{"dataset": "made-up waving flags", "blocks_per_level": 2, "lr": 0.0024}
Rows from block 3, named by matrix and row number. Rows with one number belong to one channel. Each number is 50 + 15 x the weight over its row's rms, rounded and kept within 0 to 99. All counts start at 0. After the name is the row's rms in percent of the matrix's.
# convs0: first 3x3 conv (model.enc.1.1.convs.0.weight, 128x128x3x3), inputs 16-23, a 3x3 kernel for each
# convs1: second 3x3 conv (model.enc.1.1.convs.1.weight, 128x128x3x3, transposed), outputs 16-23, a 3x3 kernel for each
convs0.17 083:52 57 50 53 59 51 45 55 60 69 30 58 40 37 48 59 38 32 08 63 34 24 65 60 35 18 40 62 55 62 55 40 31 55 50 42 58 66 61 52 63 53 48 59 66 30 48 41 16 50 43 33 36 34 15 35 26 52 61 45 54 43 45 39 50 57 59 61 60 50 57 59
convs1.17 090:39 40 57 26 44 43 27 45 44 39 43 44 69 34 34 60 54 52 50 64 77 56 48 54 44 32 67 52 42 54 53 58 49 50 63 44 57 62 85 32 31 70 45 33 46 75 47 73 66 52 90 56 45 79 39 57 49 51 38 60 36 30 56 41 35 56 31 42 58 40 49 64
convs0.18 104:41 37 69 41 48 35 63 65 61 42 28 29 60 43 43 51 38 30 64 56 22 64 78 22 53 70 73 37 56 67 31 25 55 51 69 45 32 49 39 54 39 35 71 57 46 43 47 37 37 35 46 43 41 56 48 52 32 46 45 31 51 35 51 55 53 46 58 56 51 41 61 65
convs1.18 110:63 11 44 53 49 31 60 54 45 78 64 53 36 42 57 47 65 63 45 43 43 67 60 75 89 80 60 50 34 52 54 37 33 54 48 53 69 42 56 76 58 43 59 64 55 69 45 61 49 35 72 45 61 56 47 48 68 22 28 40 54 40 36 60 35 46 51 47 34 59 68 64
convs0.19 095:59 56 58 62 53 68 75 67 52 47 51 44 23 28 34 59 56 62 56 24 42 54 38 38 39 77 44 39 53 55 55 44 48 46 45 50 42 50 49 36 17 48 45 59 50 43 44 29 20 31 31 36 50 51 74 42 57 56 54 60 25 62 42 59 46 62 65 51 52 59 57 44
convs1.19 104:50 35 43 66 29 42 53 54 58 53 50 51 35 32 45 38 42 48 70 36 37 55 71 74 57 83 79 64 65 73 44 55 34 44 34 35 52 55 55 44 47 47 48 50 66 65 61 51 42 35 46 45 28 42 61 47 41 53 66 57 35 35 47 63 40 39 49 50 50 51 31 26
convs0.20 105:54 53 33 58 59 14 46 65 34 58 46 59 42 60 39 42 52 42 36 66 62 35 78 49 36 62 54 43 50 44 67 25 36 74 44 41 67 52 48 40 58 42 45 49 64 48 68 50 38 71 41 46 52 51 54 60 47 49 59 51 53 50 47 62 51 55 68 46 45 71 58 59
convs1.20 117:35 55 62 36 55 86 69 33 56 47 58 74 33 74 57 48 67 70 48 53 37 69 68 49 47 59 56 30 39 55 40 49 64 46 58 44 40 37 46 27 53 47 41 47 48 44 40 43 28 78 21 47 51 33 48 60 39 50 55 23 50 72 32 59 58 54 55 80 53 41 58 64
convs0.21 090:33 28 27 37 44 34 38 40 30 47 48 49 50 39 27 40 42 50 52 58 47 56 52 60 51 46 60 56 44 50 46 40 52 44 37 34 46 49 58 52 42 50 51 62 69 46 70 60 55 51 33 36 41 27 63 63 67 40 46 58 39 42 52 65 57 55 50 53 50 48 55 52
convs1.21 091:61 65 52 57 54 64 55 65 71 27 42 50 34 61 61 32 42 42 48 52 51 36 47 48 48 56 61 47 63 50 47 38 43 57 57 62 29 20 31 41 33 42 51 41 46 64 71 70 80 82 85 68 66 58 73 84 77 64 80 76 52 68 67 44 53 71 57 78 91 62 70 66
convs0.22 094:43 71 87 55 51 75 64 49 65 76 52 58 66 44 45 58 63 41 68 62 78 56 58 73 63 73 82 37 54 35 42 75 47 72 85 49 58 27 30 42 26 53 43 49 61 48 41 58 51 57 58 45 61 68 42 39 31 57 61 46 58 57 33 48 45 41 43 33 45 39 41 45
convs1.22 097:50 38 47 45 37 26 39 60 26 48 37 42 46 37 38 54 73 66 42 27 23 37 31 48 45 09 34 28 35 62 38 45 32 67 47 35 49 56 58 30 14 50 87 59 84 66 55 48 71 43 35 59 34 93 44 44 40 55 46 40 48 25 53 67 58 64 58 34 33 47 07 27
convs0.23 100:65 48 33 54 40 42 39 38 54 45 64 69 78 81 28 51 67 80 52 50 61 49 74 72 50 21 65 61 58 41 50 12 20 42 41 49 45 47 44 54 13 27 40 55 51 50 68 50 58 33 37 60 38 70 58 53 27 43 47 52 39 28 54 59 53 52 54 62 55 51 55 55
convs1.23 111:45 58 61 42 34 61 49 40 59 34 30 41 36 38 54 32 32 33 29 41 53 41 53 34 37 32 57 45 79 65 38 73 60 54 72 44 41 39 61 41 42 51 49 37 52 52 49 65 44 35 47 28 39 23 28 49 65 46 62 48 58 36 49 37 34 52 39 35 53 35 33 44
convs0.24 090:43 33 47 45 57 68 25 48 61 56 61 28 61 66 24 57 48 35 38 39 48 32 59 48 58 56 48 56 28 36 55 46 41 47 37 52 33 40 32 25 53 37 69 60 53 68 64 37 40 61 34 17 50 31 70 62 51 65 52 52 50 44 51 60 55 51 60 50 36 79 51 51
convs1.24 092:66 63 54 52 46 50 61 39 43 34 79 78 51 61 71 67 59 37 64 48 62 44 47 45 51 43 56 46 59 65 63 47 30 53 42 39 57 36 52 44 44 56 65 85 99 36 58 78 45 70 78 46 54 68 43 80 56 36 84 61 54 75 53 54 54 35 44 53 34 49 48 67
convs0.25 083:65 66 69 74 51 68 66 60 60 58 36 19 40 00 65 61 67 41 47 63 46 54 71 83 68 53 84 32 36 55 55 56 41 75 68 50 59 54 30 49 22 49 64 54 26 80 37 72 66 27 99 51 63 56 67 75 69 67 63 61 45 44 45 32 42 50 32 52 38 45 56 52
convs1.25 097:46 56 38 61 48 40 59 30 61 59 71 65 56 26 36 22 39 43 71 43 45 50 58 66 47 47 40 46 40 50 51 42 26 82 52 31 41 52 50 63 29 49 77 38 42 82 62 46 94 25 33 74 27 42 70 56 46 71 54 58 56 49 51 57 49 40 32 59 43 53 58 47
convs0.26 090:57 61 56 59 50 53 63 52 51 56 59 57 21 28 32 47 42 44 51 44 57 48 39 54 55 53 61 52 38 34 60 59 39 46 62 34 64 60 71 36 32 23 50 56 51 51 49 52 42 32 45 53 49 64 53 42 39 44 45 51 36 41 43 56 61 61 67 70 72 60 68 72
convs1.26 107:63 43 40 42 48 46 34 36 46 48 57 63 42 66 75 42 68 67 45 43 72 30 36 64 33 49 69 57 60 54 31 19 20 41 27 35 51 39 57 49 36 44 64 55 68 32 33 33 45 48 44 54 55 39 66 72 68 64 84 64 44 55 33 59 49 68 55 57 61 60 68 79
convs0.27 099:71 57 34 65 61 35 59 59 45 61 39 53 61 07 56 61 26 59 24 66 67 00 69 66 19 64 57 42 50 49 48 42 47 47 46 55 52 51 56 26 57 50 49 50 55 39 61 66 25 72 64 41 67 65 39 57 57 37 40 55 39 46 62 22 49 64 33 41 60 25 37 62
convs1.27 102:44 49 59 41 39 61 58 21 34 76 74 41 65 69 31 69 68 64 41 52 42 36 50 37 42 39 32 23 42 46 18 54 63 42 67 55 43 48 42 46 34 20 52 47 28 55 40 11 59 51 00 58 41 29 40 36 23 50 41 21 49 59 30 67 52 53 55 52 37 40 43 44
convs0.28 105:37 39 39 61 49 48 45 39 41 43 66 70 74 66 63 54 27 67 63 52 67 44 54 40 53 59 40 43 64 56 43 48 45 19 45 42 56 57 55 29 30 63 17 13 61 50 36 44 54 38 54 39 61 52 37 24 69 46 32 55 32 43 28 39 43 40 27 33 43 59 49 45
convs1.28 125:57 33 59 55 38 53 55 35 69 61 61 32 47 38 41 49 41 43 57 41 46 56 48 64 47 38 51 28 79 66 28 59 47 33 37 43 68 73 52 50 34 45 35 26 36 37 44 24 25 23 31 40 59 58 59 75 51 54 49 47 47 47 30 41 24 46 42 30 84 34 17 40
convs0.29 088:47 53 58 35 50 61 39 40 66 62 61 39 52 37 46 55 63 43 34 34 48 45 53 52 61 77 34 72 54 36 63 38 30 63 38 23 44 40 17 31 44 39 56 44 33 43 45 41 48 46 50 71 53 71 17 17 43 40 39 47 59 60 53 42 47 46 47 58 61 43 31 35
convs1.29 096:26 39 31 43 51 36 60 61 54 41 28 38 50 41 35 70 63 43 71 63 65 48 49 60 76 54 58 70 48 38 63 50 39 59 52 61 86 66 72 68 65 64 45 40 41 32 38 65 48 37 46 58 47 38 72 72 53 60 75 60 25 54 51 41 20 50 56 30 43 61 52 47
convs0.30 103:40 45 60 42 46 59 37 37 53 57 55 40 48 61 72 54 44 51 60 50 42 50 51 57 61 42 38 53 35 43 43 34 32 54 68 61 26 44 50 39 44 46 28 25 23 37 23 43 45 66 54 35 09 36 68 64 67 08 00 00 07 04 19 38 47 59 47 54 52 41 48 42
convs1.30 114:56 39 47 45 46 49 47 40 39 33 23 43 26 26 28 23 21 29 47 55 54 44 50 64 66 62 69 28 58 59 61 64 90 60 73 63 42 48 53 57 57 67 42 50 53 37 25 40 57 63 53 41 12 31 46 19 40 49 26 44 32 24 55 54 58 56 43 53 58 48 63 69
convs0.31 099:67 42 50 49 21 50 49 25 63 56 67 51 65 44 49 58 58 46 63 60 42 56 58 55 60 55 54 43 31 24 65 57 46 64 54 55 64 45 48 59 41 42 68 59 36 48 60 65 58 48 63 51 60 85 65 54 54 62 48 53 68 50 52 47 54 46 24 43 42 22 39 36
convs1.31 096:66 44 37 69 55 41 62 60 47 62 60 53 58 40 42 54 50 46 58 50 36 55 56 33 44 30 22 54 51 53 56 70 61 70 85 57 42 60 72 42 40 55 49 43 65 66 73 61 39 44 47 57 72 48 64 80 63 70 66 43 51 59 38 57 62 69 29 45 37 62 73 41
convs0.32 096:42 43 43 54 26 30 31 14 22 39 64 57 72 67 11 67 54 39 29 45 91 49 74 49 58 75 46 49 43 47 59 41 45 52 55 38 63 57 32 64 13 05 29 46 54 27 74 44 71 74 50 66 69 49 50 16 43 51 48 54 47 53 43 46 36 36 35 39 55 40 55 68
convs1.32 096:65 79 63 61 89 62 49 68 52 50 43 48 59 14 11 64 46 54 44 67 46 36 43 40 31 34 65 46 52 59 41 76 99 40 66 59 57 57 71 55 44 53 70 42 37 62 48 56 64 52 36 66 46 31 32 49 42 48 64 50 62 66 70 34 32 60 48 42 56 50 37 57
convs0.33 106:30 40 60 56 43 48 27 54 36 49 47 52 36 38 53 44 41 50 48 50 29 50 44 37 51 59 33 31 47 41 39 37 58 45 33 40 53 51 57 53 55 54 34 33 21 40 63 69 40 57 56 46 38 40 39 53 68 43 37 54 22 37 40 66 44 53 70 69 59 38 30 19
convs1.33 096:73 69 55 69 35 58 49 59 53 44 54 64 44 49 52 40 35 53 47 48 39 27 66 54 51 91 61 56 65 38 66 29 46 45 69 33 51 67 64 56 58 47 44 50 54 78 61 70 44 49 76 35 25 59 74 72 66 60 60 64 58 67 61 87 81 70 46 44 62 69 60 68
convs0.34 113:52 59 72 60 59 63 64 78 52 49 40 29 34 44 48 18 35 31 32 60 59 38 81 63 44 66 51 44 46 33 60 64 58 68 54 64 41 34 38 05 33 04 46 32 48 33 60 56 20 91 71 62 90 46 44 53 58 54 59 60 52 56 49 49 55 39 61 57 34 73 75 42
convs1.34 110:51 23 30 49 30 33 64 36 39 77 59 68 57 63 66 55 73 74 34 43 45 07 32 21 26 43 36 49 22 44 52 12 33 54 07 53 61 69 72 56 50 58 75 59 87 39 28 60 23 27 58 34 53 70 35 71 46 39 70 50 26 62 38 49 30 34 42 25 25 60 43 59
convs0.35 093:43 39 51 53 16 58 64 27 51 43 63 39 65 31 48 43 34 46 48 67 45 61 70 50 54 50 58 59 49 62 48 56 49 74 78 53 25 39 50 19 26 48 32 45 39 70 73 54 84 42 81 65 57 77 53 58 52 51 40 40 70 46 62 42 38 28 50 35 32 48 33 30
convs1.35 091:43 44 60 26 52 70 39 44 47 46 53 62 63 55 68 44 50 52 58 65 72 49 59 42 77 66 34 47 53 29 35 66 34 62 40 17 19 33 46 51 49 45 64 63 66 26 19 31 45 36 43 35 63 53 32 72 49 38 73 36 51 87 42 46 62 61 54 50 49 72 55 45
convs0.36 106:42 36 32 39 63 75 40 29 49 45 47 45 40 25 30 66 76 69 49 35 49 59 44 23 58 56 37 21 25 37 55 46 30 42 52 47 56 58 45 30 14 62 55 60 34 40 51 48 37 38 47 40 37 23 46 49 47 55 61 34 43 56 54 49 49 56 50 47 48 43 42 43
convs1.36 126:63 37 50 38 29 26 25 26 42 54 44 44 26 15 29 45 49 54 51 56 40 64 70 50 53 72 61 34 20 29 42 55 56 39 32 29 55 59 56 60 46 49 44 33 55 49 45 55 22 12 15 54 46 41 44 48 65 62 53 74 56 40 49 42 47 52 42 42 30 57 42 56
convs0.37 100:60 42 33 57 52 44 49 73 43 36 41 28 78 25 19 56 34 28 40 47 46 42 50 37 37 37 50 43 45 47 39 58 65 51 50 68 47 67 60 45 19 36 42 50 41 51 50 35 53 24 18 47 41 32 54 56 55 38 54 58 45 33 54 40 45 56 39 41 74 40 41 70
convs1.37 097:61 67 41 65 42 66 73 62 65 47 48 57 46 43 66 70 60 57 33 58 27 46 76 67 53 72 58 32 35 52 49 35 23 33 22 35 65 61 48 57 84 49 33 50 54 49 48 52 30 40 72 61 65 51 56 61 41 67 81 41 44 65 49 59 57 37 57 77 76 60 84 80
convs0.38 093:33 44 59 58 66 59 55 63 60 46 53 40 52 55 48 52 50 39 49 38 38 29 13 46 52 37 41 35 30 27 67 57 40 51 37 30 38 41 43 63 62 56 56 36 26 53 46 51 51 55 52 41 53 39 73 81 71 81 60 57 46 35 45 71 75 61 53 38 25 47 20 08
convs1.38 093:59 51 61 32 36 51 57 19 35 44 48 47 46 53 49 55 33 19 30 58 75 20 56 72 49 53 69 64 64 62 66 33 39 85 67 50 55 45 56 37 30 66 49 71 97 46 52 59 61 52 52 67 23 26 36 32 51 27 36 50 48 31 56 52 50 53 68 60 51 29 19 00